A small image VAE, trained from scratch.
Model: 64-pixel images, encoder widths [192, 336, 576].
Data: trained on made-up ball-and-stick molecule models, 195000 training examples, 6.2 epochs.
Rows from block 4 of the decoder of a small image VAE, named by matrix and row number. Rows with one number belong to one channel. Each number is 128 + 24 x the weight over its row's rms, rounded and kept within 0 to 255. All counts start at 0. Numbers have three digits each.
After each channel's rows are labels from the 100 images, of 14976, where the channel reaches its highest value: "strongest on" is what is common among them. Only what is clearly more common there than usual is listed. The data: made-up ball-and-stick molecule models.
# convs1: first pointwise conv (decoder.decb.1.0.convs.1.weight, 128x128x1x1, standardized in use), inputs 0-127
# convs3: second pointwise conv (decoder.decb.1.0.convs.3.weight, 128x128x1x1, standardized in use, transposed), outputs 0-127

convs1.126:142126126170146163037119124134128151114136142129110127143116153140118079112119136135141103111107129147123046135151146129139127141133138127098150128108189081101114134125131142151173125146131125129138187147151116149126176129145101140142125127144140153120124141160145122135108119125129134147111108085128130152124080119135133120120114089179143148128104108126174139140040145131129143139127
convs3.126:153139105130070107124158128138141118151105105154111133132111123145140136121116147093130121150131112091117127113151047122125148107168123130131073166122147101119091147110130119141126162174118162084119134136142102125113134088156138136110103118115151102107122208164101160120124131149109122146137130212112100152169142139107123113156093152151127125137162106120141124115139136139126101111127
strongest on: dark backdrop; green ball; space-filling

convs1.82:179126144101122103145136160151129131129107113130192110129166141138108109175128118158218126108097145107135140143165084139108123148130130140184133121132139139141131116113142084141143118085148119099153110133150125167131137130125116117126124129147121095123140107127118128113107127140114112154124057145121102081146091112111112140185126172170091104136098141123123157151124125145125130122088
convs3.82:145150115139192126187162139158127099170119121188120122111116118129139138093083135102150103145134118073119120108129141137112138098161128130142112109123164161134123141117122115129131117133121148069103133125151126124125134098151138132074136131104074117089129143132137136127125065150124130101101117115134061169139149135101090130164135183136118121152131115114149156132136143136132081119145
strongest on: dark backdrop

convs1.56:188140145100149116110121131109159135132144135117147164159137084123144160154160092146110140128140124143107111117166116133152159137111094117144137124111136127164116141120114117166147092099142097154135125133130043133140118119144132128136131140140137128153119063157127120160128120108093134141143140099146119139085115165136133141205098157140129114116192144074127126103117118109118144164096
convs3.56:153138106132086107188159129139140123153106105155110133131112123144141136121113148087130119150131113087118126112149173120125148107168124131130073163122146103121090147110132119140127162169118162085119135137142104125114133090154134136110154118113171103105121086163228161122134131150109122146123129086111154152168142139107122113196094144149129126137122105119137123115139134139129097111128
strongest on: dark backdrop; balls and sticks

convs1.127:145126124166128163111128125134172124116137138130121116142082144139121083147133133151138135109107126158120058139144153127142108160135139095092155123107181137096114134125124141153167128134132122125139153137150090132129173129139063135129123179149146153124131133180135118131102139121134133151105112084132136148120073121128133133120091091189155149102106113125181134139052130134134145141131
convs3.127:152138105135142108143159129136139128153107105153109135132113123144140136121109148086130120150131113089118126113150172121125147108168125131130073164122110102121091147110132120140125162167118163086119133138142102125114127090155086136108155117113180103105121103163236160122128132150109122146124130078110147152167143139109121114212099130148127126137122106119140122115139135139126097111128
strongest on: dark backdrop; green ball; space-filling

convs1.32:171149126121104097131133146126154138194105126129180119120145045129124226131136135140093135136115116124167094133110157126130138127149135120164145120162127126114124110118090121175142129125152124122112125124124042140135121123142136134113127114166109131112124104174114081136115124116110126158142107101137124141094137133147111129173102103173129114117136133104123121122136103113122115158137
convs3.32:155139103132204105153162129139141124155104103158110132130111123146143136120102150084130119153132111084116125111151077119124149105172124131130067168121148100119086149108132119141127166171117166081118137138143101125113134085157134137108096117112127100103121121167089164121121132152107121148156130071110146154172144141106121112118090153151129125138120103117178122113140135140128095110128
strongest on: space-filling

convs1.102:195123135075126114114132169112164149119128149130128147138138109127120156133167113112102125128148114120121135110167095134142189134126103109132179134114109138190122134118101112149139108086131110147147102105139050101120059111153136118143130103126135136130122085162132102143134131130106129128107160152139098145096118166147132129159124112130107122124196129084116113094141134126120151127114
convs3.102:152138105133146107080158129139139133153107105155111132131113123144141135121106148088130119150131113087118126113149102120125147107168123131130073164122146102120089147110132119139129162169119162085119136137142190125114132088154081136110088118113124103105121123163115160122120134150109122146060130078111042151168142139108121114142094149149129126136072106119142122115139133139129097112129
strongest on: dark backdrop; balls and sticks

convs1.2:082153126091128139125106113124109144144161138125165146126134137130133151104159100136174164078118126150108134133094105135112099143140106132161133132138103113137134128155112086123161113121159096182157167090123055109117144115137130127121121100132126144138136105100100102136111143126106128127126121145101107126140068157141107120130121132136086160106220122145153127136152115111134176155098
convs3.2:156139101133064103077162129138140138152104102156108136134110123147143137128102151084131121153132108084116126113160136119124150105174124130134064163121118096118086149108131119141128166169117167080118131139144097126112137081160134135103095117112125100104121138169110163118122136152105122151122132209111112155174144141104121111156088153155126125136116103119141118113141134140128097109128
strongest on: dark backdrop; balls: three

convs1.90:163133131118129105119098133123130107244129126137184160128132063144151166121087123133125133122127126119124127106109132128136160133130122106168147128117135124137142127143128118193135107101136130104146127125128033135131126143114127131134111125190119119112115129137121114144139123121097120123122125133119089177096096121169123122136108110160130132122188135147129138146143116120124151152099
convs3.90:154139104132060106152161129140140119154105103157110133130111123145142136121098150086129119152132112085117125111150178120124149106171124131131069167122148102120088148109132118140128165171118164082118137138143134124113134086156134136108101118112161101103121072166096163121122131152107122147191130189110105153171143140106122112145092152150128125138121104118142119114140135140127096110128
strongest on: space-filling

convs1.105:173138147097138129120121133115159123141132152130146188119133091133159165129142130111124125128132117129137045135130130115134104133121124117171139127119137138123184155135097130120124110052150123128130140139139047127120082143099133109141132141139110123134134072220132114133156125129125116137139145116145145141112115176134135123151137122176131136127155134118141140095176094128138114117136
convs3.105:157140102133149103200163129140137118156103101161109133130110122147144137120100152084130118154132110081116124111153129120124151104174124131131064169121149099119085150107132118142127167174117167078117138139144099125112124083159136137106101117111122099102121072169150165120122131153106121148133130176109113156174145141104121111108089156152128125138120102117151121113141135141129093109129
strongest on: dark backdrop; balls and sticks

convs1.16:179136141100143131110123147118153120136142141135135195111125087125141172133127135102143129127147120136144068137120123121137114129112119111183123129120140130128173141133115122143105130061149129133136133126131022136121073133100129106139130133132113124125127081223111118133138116129116121134125134109151138150101112148128123120147117128199131114132140098141131140111172109133117122136137
convs3.16:157140101133148103190164129140142119157102101161110132130109122147144137120100152083130118155132110080115124110153153119124151103175124131131063171121109098118083150107132118142127168175116168077117137139145099125112135082159140137107100117111127098101121079170122167119121131154106120148102130163108132156175145141104120111148087155153128125138123101117143121112141135142128092108129
strongest on: space-filling

convs1.109:127147144108146135141139125118160144163129131138151147136114088147157167166161133131090135154133132095135087136148138122135116133116137138191153128127145135119190132131104138117136111084141121154124128141141013136131111131131160124135138140146117113131133060156133110128121133138139121154155099132139160099090121181152149137157152137157135148124146151128150156096162074132131144143138
convs3.109:154138105132145107160161129139140134153106104156109133132112123145141136121104149086129119151131112086117125112150165120125148107169124131130070164122147102120089147110132119139129163170118164083119135137142099125113134088155086136109173118113185102104121132164231161122147133151107122147145130069111131152170143139107122113148097151150129125137120105119143120114139135139128096111128
strongest on: space-filling

convs1.93:168127131143126122155109128131107113121200142095131128127107126124116127134199141100115124089112117143096110135048156096166199125124128130134135117100137111129142096145121121154138127115138153129128135155114043170138115126101120145105125121149103147093118130145106123144109097133105136129136139121128168137099102131171122150143093166144133115128155145137080177137114135116110134145132
convs3.93:157140102134139104151164129140141118155103101160109134130110122147143137122103152083130119154132110082116124110153146119124150104174124131131064169121097098119086150107132118142127167171117167079117135139144101125112135084159133137107102116111117099102121064169136165120122128153107121147134130193108092156174145141104121110150088151152128125138173102117136120112141134141127093109129
strongest on: dark backdrop

convs1.53:129131145087153117098120118102131152173117137113128152127127095125157148162175096161123139101108105115104092118123146123128169106128115135147136130112133136140145132158103116159134098094142097150102142133144053102136146139171138127138133151124124109129135061193121124146144140126095122154142095077133148137071094150156124129151105119176151120128160128126152139110090095126140152166114
convs3.53:155139103134146105179161129139140131153105103157109134130111123146143136121104150086130120152132111085117124112152027120124149106171124130131068166122091100119088148109132119141128164171118164082118134138143070125113135086157135137108103118112131101103121109166140163120122130152108121147152131177111131154171144140106121112150091151151128125137114104118137121114140135140127096110129
strongest on: dark backdrop

convs1.49:128133146092150117100119110100131155178117137112130151124132098126157158161170097164124142100107107117103106116118144124123173103128115136149135130115131130138145133160104115160134099096145096152101146129144053103137160139172134128141134152125124113129136065191120126147143140129097123151140095075133144134082091146161122129145113124177148114132163130125156136113086092123139156169111
convs3.49:156139102134146104154163129139141130155103102159108134130110123147143137121102151083130119154132110082116124111153076120124150104174124131131065168121116099119085150108132119142128167174117167079118136139144100125112145083158110137107101117111134099102121114168125165120122131153107121148138130219109100156174144141105121111155089153152128125138121102117140121113141135141128094109129
strongest on: dark backdrop

convs1.84:136137130105132135066122119112136154141163131117108127136083100131127112126186136089134174089114122145120129137140104128126151116141133153169102135122113050128124129104112140122163129119135139138136141143138070128127156099134045136115128138104139167131134126111134119119097121129135135139108157067127107147106082149130149137167123128119126158120120118122071195135073125130120142149135
convs3.84:156139101131143104156164130139141119158104101160110130129111122147144137121102151084130119154132110080116125109152146120125150104174123131132064172121120097119085150108133118142127169169117169078118137139144101124113134082158133137108094115110125099100120219169139166120119132153106121149126130169108156155174145141105120112153087125153129125139123102117140119113141135141126093109128
strongest on: dark backdrop; balls: three

convs1.19:095150135130132127128161135119130134168131122126149135134122097133150193147160135152115145149119129111130094123139128128136119136114137135182137133139129127118177122133122122138126129111146137131119122131127000130134152138148142121137140130135115109120137069122126119130107130135142123141149087119135159088120111169138134134159138134173125136120131119154135158116185088131126156131140
convs3.19:155139104134151105168162129139141126154105103157109133132111123146142136121103150086130118152132111084117125112151093119124149105171123131130068166122147101120087148108132119141128164173117164081118136138143101125113134086157139137109157118112149100103121132166218163121121134152107122149121130081111107153171144140106121112203092120151128125137119104118143121114140135140128095110128
strongest on: space-filling

convs1.100:124145137097134110133152128103094142142145144122140138158143119121133120108168122114129106108123151128123120108207056123123134128152090109192110129114113134131135113098103111129141104110128110145148097105152053108138113123133136117133133134133143169122127087122122105152119124133101130129133154138101113154104062187120138141178119119139110154121196117104130160095147150115152147149101
convs3.100:153137102132141107147159130142139138157107105158109132131114124144142135121108148084130119151131113083118128112149055121126148107169124132129071167122159101120088146110134119139130164174119165083118130138142078126114145085155132137109166118111179103104120113164221162120118135151108123147119129088111136152169141139107120112130092148150131126137118105120145121115139135139133094111129
strongest on: dark backdrop; balls: three; balls: four

convs1.47:193151140100144114137152150128154129121076102136146089120095107038147172161141118176120129132121133116137123129145129120131153144148154114145136148123142139131153125153127150103101117111210134135141150126131109140098131127139142096127087132142127126119140137110141102083131142194166111141103128123173109133128141164094137140120176124119126129143126100150126129121164084095097125116133
convs3.47:128119114136146131120121124119144161172145129112114158134167152150104134126085141099133156128120146123134114102156138159154129148153107127122112159133139119119106136122118130157133131131128146092122116132125139146085137099144151135094078138104128112111111114143114144113157114163080108135100139122097046155151147130157123136182159178148100137139101126123219078106131168112146149126084
strongest on: dark backdrop

convs1.73:113134134140110129174080125122182132166102131151137130137157115130173126133129102169163149092123140118136161132133108144105149135142113104161142130139125147151114135135123095136139119129136109131139113121107047133132099115132147136140131103154154119128130120149135130139085099122097124140112083170113103166134131148120071098138124121126150150148164139127053128144093147127110208163097
convs3.73:154139104134143106152161129139140118153105103158110133129111123145142136122107150087130119152132112085117125112150066120124149106171124130130069166122103100120088148109132119141127164169118164082118136138143102125114134087156134136109107118113133101104121087166160162120122129151108121146129130207110072154171143140106121112197091129150129125137164104118139123114140134140128096110128
strongest on: dark backdrop

convs1.70:145152147094153105089126144122169160184130134134120142121112099120131210151151120134121141137110125121103066142125117122133107133118128130170138126110132111145155134152110120158130106088142115145127133118138079112113100132127105113125126145127112098115147092186117111131121122129145113159110129071123155143123162141149119124178103136197123146114131105145070172113081107124093141134129
convs3.70:151135095132111112095173148144136145156110107160118124132116126143142132126139141091124115150128110080119141097158170124131146109170124133132062171125149098111087144113137117131134169175123174077121090136137115124116137075153109137109096107106169104101117148164123161119101144150102125158139127118107190149177135137110122113086080099158135120137136107131134118119133136137135090115125
strongest on: dark backdrop

convs1.119:185138131103121106139099150096098134173115125095176153131147088103138133159146133160145094089078107113115138120123122123119177118134148127097124100128127111112118118132070095141136125104135125145139116120113090127101101113129114099132143097155129136106126142152122097103117121166150116121110124131113097169097114108137102132178107131141116117102207119110110172117160125076085145140141
convs3.119:154147117146161099168169126144138120155101105180116114100100123142144134119096148089132109151135116073116117109152118124122148100173133128135065155121165125115088146110135123139121156166117156075114147138145125126117136087144127133106079121113069105099126118163108157116103133149114123145114131180110114155169144139101112112176082165148135118137123106115142125109139131141134087111134
strongest on: dark backdrop; small balls on sticks

convs1.79:110124122145103136177088124125181135154108137160145128141172121132170126124115104173183142101119144118122161141130084147098147142141115078133147134154078150147112136130125084127147116139141113135137085138124057132128137097141133133143133102156152125132134117112140144134102127125095127125096099173103095166116127146125117097129147126110145141145166141110139131145081159124125206148101
convs3.79:154140107135153105164160128138140136153104103157112134128109122146141136123101150090130119152132112087117124112148028120123149105171124129130070165121141102120089148109130120142126162161117161083118142138143100125113134089155136136110083120114082101105123124168092162119090129150111121144160131187110127154171144140105121113156095156150128124137096104117132125113140134140128098110128
strongest on: dark backdrop; small balls on sticks

convs1.6:183130113115113152148110139144132131136132090121109126124113134112107133132160142104111132132116116122117129122132152121113167128104156135126149113117132110145143114116120128162163172121227138097156142083100142123112114145133121131122143088123118165133106132134126129089110106126209117121067073149133090090109135109120086118123144112111131158120111093173098109133122123101112125094175
convs3.6:156156109111106105161126126138116063146091114150122118128086124140149148133136134106130140147141111089116139130180127143130147103171144129147107141117122089120101136118104121127136155187117161076111080125150068145117126086137143140087131132130151130125129115164139136125100154141123132142138122204133150134148111131092116097113059123150129134128137108133106197137135158146121113115142
strongest on: dark backdrop; space-filling; yellow ball

convs1.99:154120106171110115141142160111155109158128096115116147137133098111116145145128180097119144148088113098102112169131175135116149102100181130116146111129144116131129134120104139125151164112143133072150142127119118126095110130115125110128143110139121113117151126136118117058134125149220097123118111148132115132109128082134109161127120109130122131119098090109114148134119117117104102092214
convs3.99:139130093171146116108174144155136179174147112146101116120159114132142123098129159118131078137124110084126123076118152103120134113130086126111107166133150143088105146125138106121119147102129146112123169149135128100129132090150094141138117144092100104078114210139157158142124102153109116137121146135099107153167128144116102159102135109167156118140115122111138099141121088144155095127146
strongest on: dark backdrop; space-filling; yellow ball

convs1.18:180131137103138137106108140113146117125143135124123213108124106137128160126112130102150127126155118154146063134117114119138112136097119104166117127123125121123172149136136117167106133065133136142147128128128061151120065130066115115132129122131119126140130096197112116135142114122119126138106146098141102167132108100131112108131113128215134106125130122146118130116168126130104117148127
convs3.18:156141112129173096101156126136136111154102103154109142132109123147136138129131156099132124153133114087116120108156149130128150109173126124142067163120150103118084144108127123142120160174115160079118152139146091130111138084155155134099085127115110103106123103169156160118127143155103120151094133203109127159177144142108123116178086157153125131135097103115148120111142135142119104109125
strongest on: dark backdrop; balls: three

convs1.89:152131135109125108115093155124135104170148124126144136123128078146133176142188123116117128112099126130128091137076127114141170122125134115168143121120135113131151119138111105162145119092135141127152129139118026172137121124108128122117117105163102121109125127179099116138131112113124127122113123107118159146072083137189109120158075134166129118122158152112108148147146130105100134158124
convs3.89:156139102133144105067164129139141129156104102158108132131110123146143136121104151081130119153132111082116124111153048119124150104173123131130065168121149098118085150108133118140127166172117167080118135138143101125112134084157133137107104116111157099102121112167110164121121133152106121148124130085109099154173144141105121111151088150152131125138147103117139122113141135141129094109128
strongest on: space-filling

convs1.116:183163128124121100146117149095088132153107127091167150135151100119133142172145147152137110108089110112122115129154114128119176128115145121110131111127139124115130126125067105133116137097138138139137121124120041144103106124128127112120151102156143135106131109159121083113122130145150107128111152132124097177103127111144110142193113152146115122111192113098109161097158130090077125140152
convs3.116:155139103133149104160162129140142142156104102159111130131111122146143137120103151086130119153132111084116125111152173119124150104173123131130066168121177099119085149108132119141127166170117166080118137139144100125113133083158136137108135117112143100102121133167151164120121135152107121147058130061110136154172144141105120112152089152152129125138096103117142121113141134141128095109129
strongest on: space-filling; branched

convs1.52:116133153097151121115119111102144148175124136117134155121132100125156175170167094167122143107112114127102091122111123127130173112133115127142141131117126130132143132166105114171130098097139094158104146128140056103140159150177136124139135149137123102132140078186118121149138136132097127154139090073134132128098104136161121125147108123192147106131167127121151133123090094123132156169107
convs3.52:155139103131142106072164131140140131155105103157109130130111123146142136121103149083130119152132111083117126112153199120125149105172124131131066166122161100119086149108133119139129165174118168080118133137143161125113134084156132136107096116112144100103120076166089163121120134152106122148125128077110107153172143140106121111142088155151129125138121104119146121114140136140130095110129
strongest on: dark backdrop

convs1.33:174159131123105097117134158132140144190102133130193133127149055125122207121128136160096141135107124123171116147110175129147150137148137119139149121160125126125123113115088131164139131114152122122113126133129044139137125128141119140121131112200114134114125115158112092139125135128113123147150112073138126152105137133153098128175104110166143119120136130098132118119133121114134112160132
convs3.33:157140101133146103155165129140142120157103101160109132130110122147144137120102152081130119155132110081116124110153158119124151103175123131130062170121134097118084150107132118142127168173117168077117136139144099124112135081159135137105094116111124098101120128169073166119121133154106120149124130074108137156175145141104120111148087152153129125139083101117139121112141135141128093108129
strongest on: space-filling

convs1.117:188146129120120097143107151105100136168118121092165158133156090115137142169141143154146110106078099113116147122124118128121181123129150129099133105126132120110121121129062102140143126099130135143136119123115054132100104122120127115140151100155140150103124133153123102103122126151152110116114137131123101175100115104144106131186111141138114123105199118108106166116152138079089135144158
convs3.117:154139104132062106153161129139140134153105104157110132129112123145142136121104150088130119152132112085117125112150043120124148106170124130130070164122149101120089148109132119141128163170118164083118135138143084125114134087156134136110102118113119101104121108165116162121122130151109121146123130218111106153170143140106121112151092150150128125137122104118138123114140134140127096111128
strongest on: space-filling; branched

convs1.21:142133141104139124131135130112193126174126133134153156127134066138149160151161127136106135136139144097137070133140118120144134122127130120179132136123144130124190154125094130118114104075128107154141134135132043130132120135094155116137136138145117116145139067201137117135123121135156116142134125125130139111097092164142137130150147122186135144125129162145134155103169089136124134164137
convs3.21:153137101134133110079167131135139134160107105158111130129113125146140134123107145080127120151130113083118128107151185121127147107170121130131066174123148103115088147111135118135137164167120171079120113136140171123113134084154082135102171114110204100101120116164116160122119136150104123149131128177109119151172143139110120115144088148153136121138137106119142122114137138138139091112123
strongest on: dark backdrop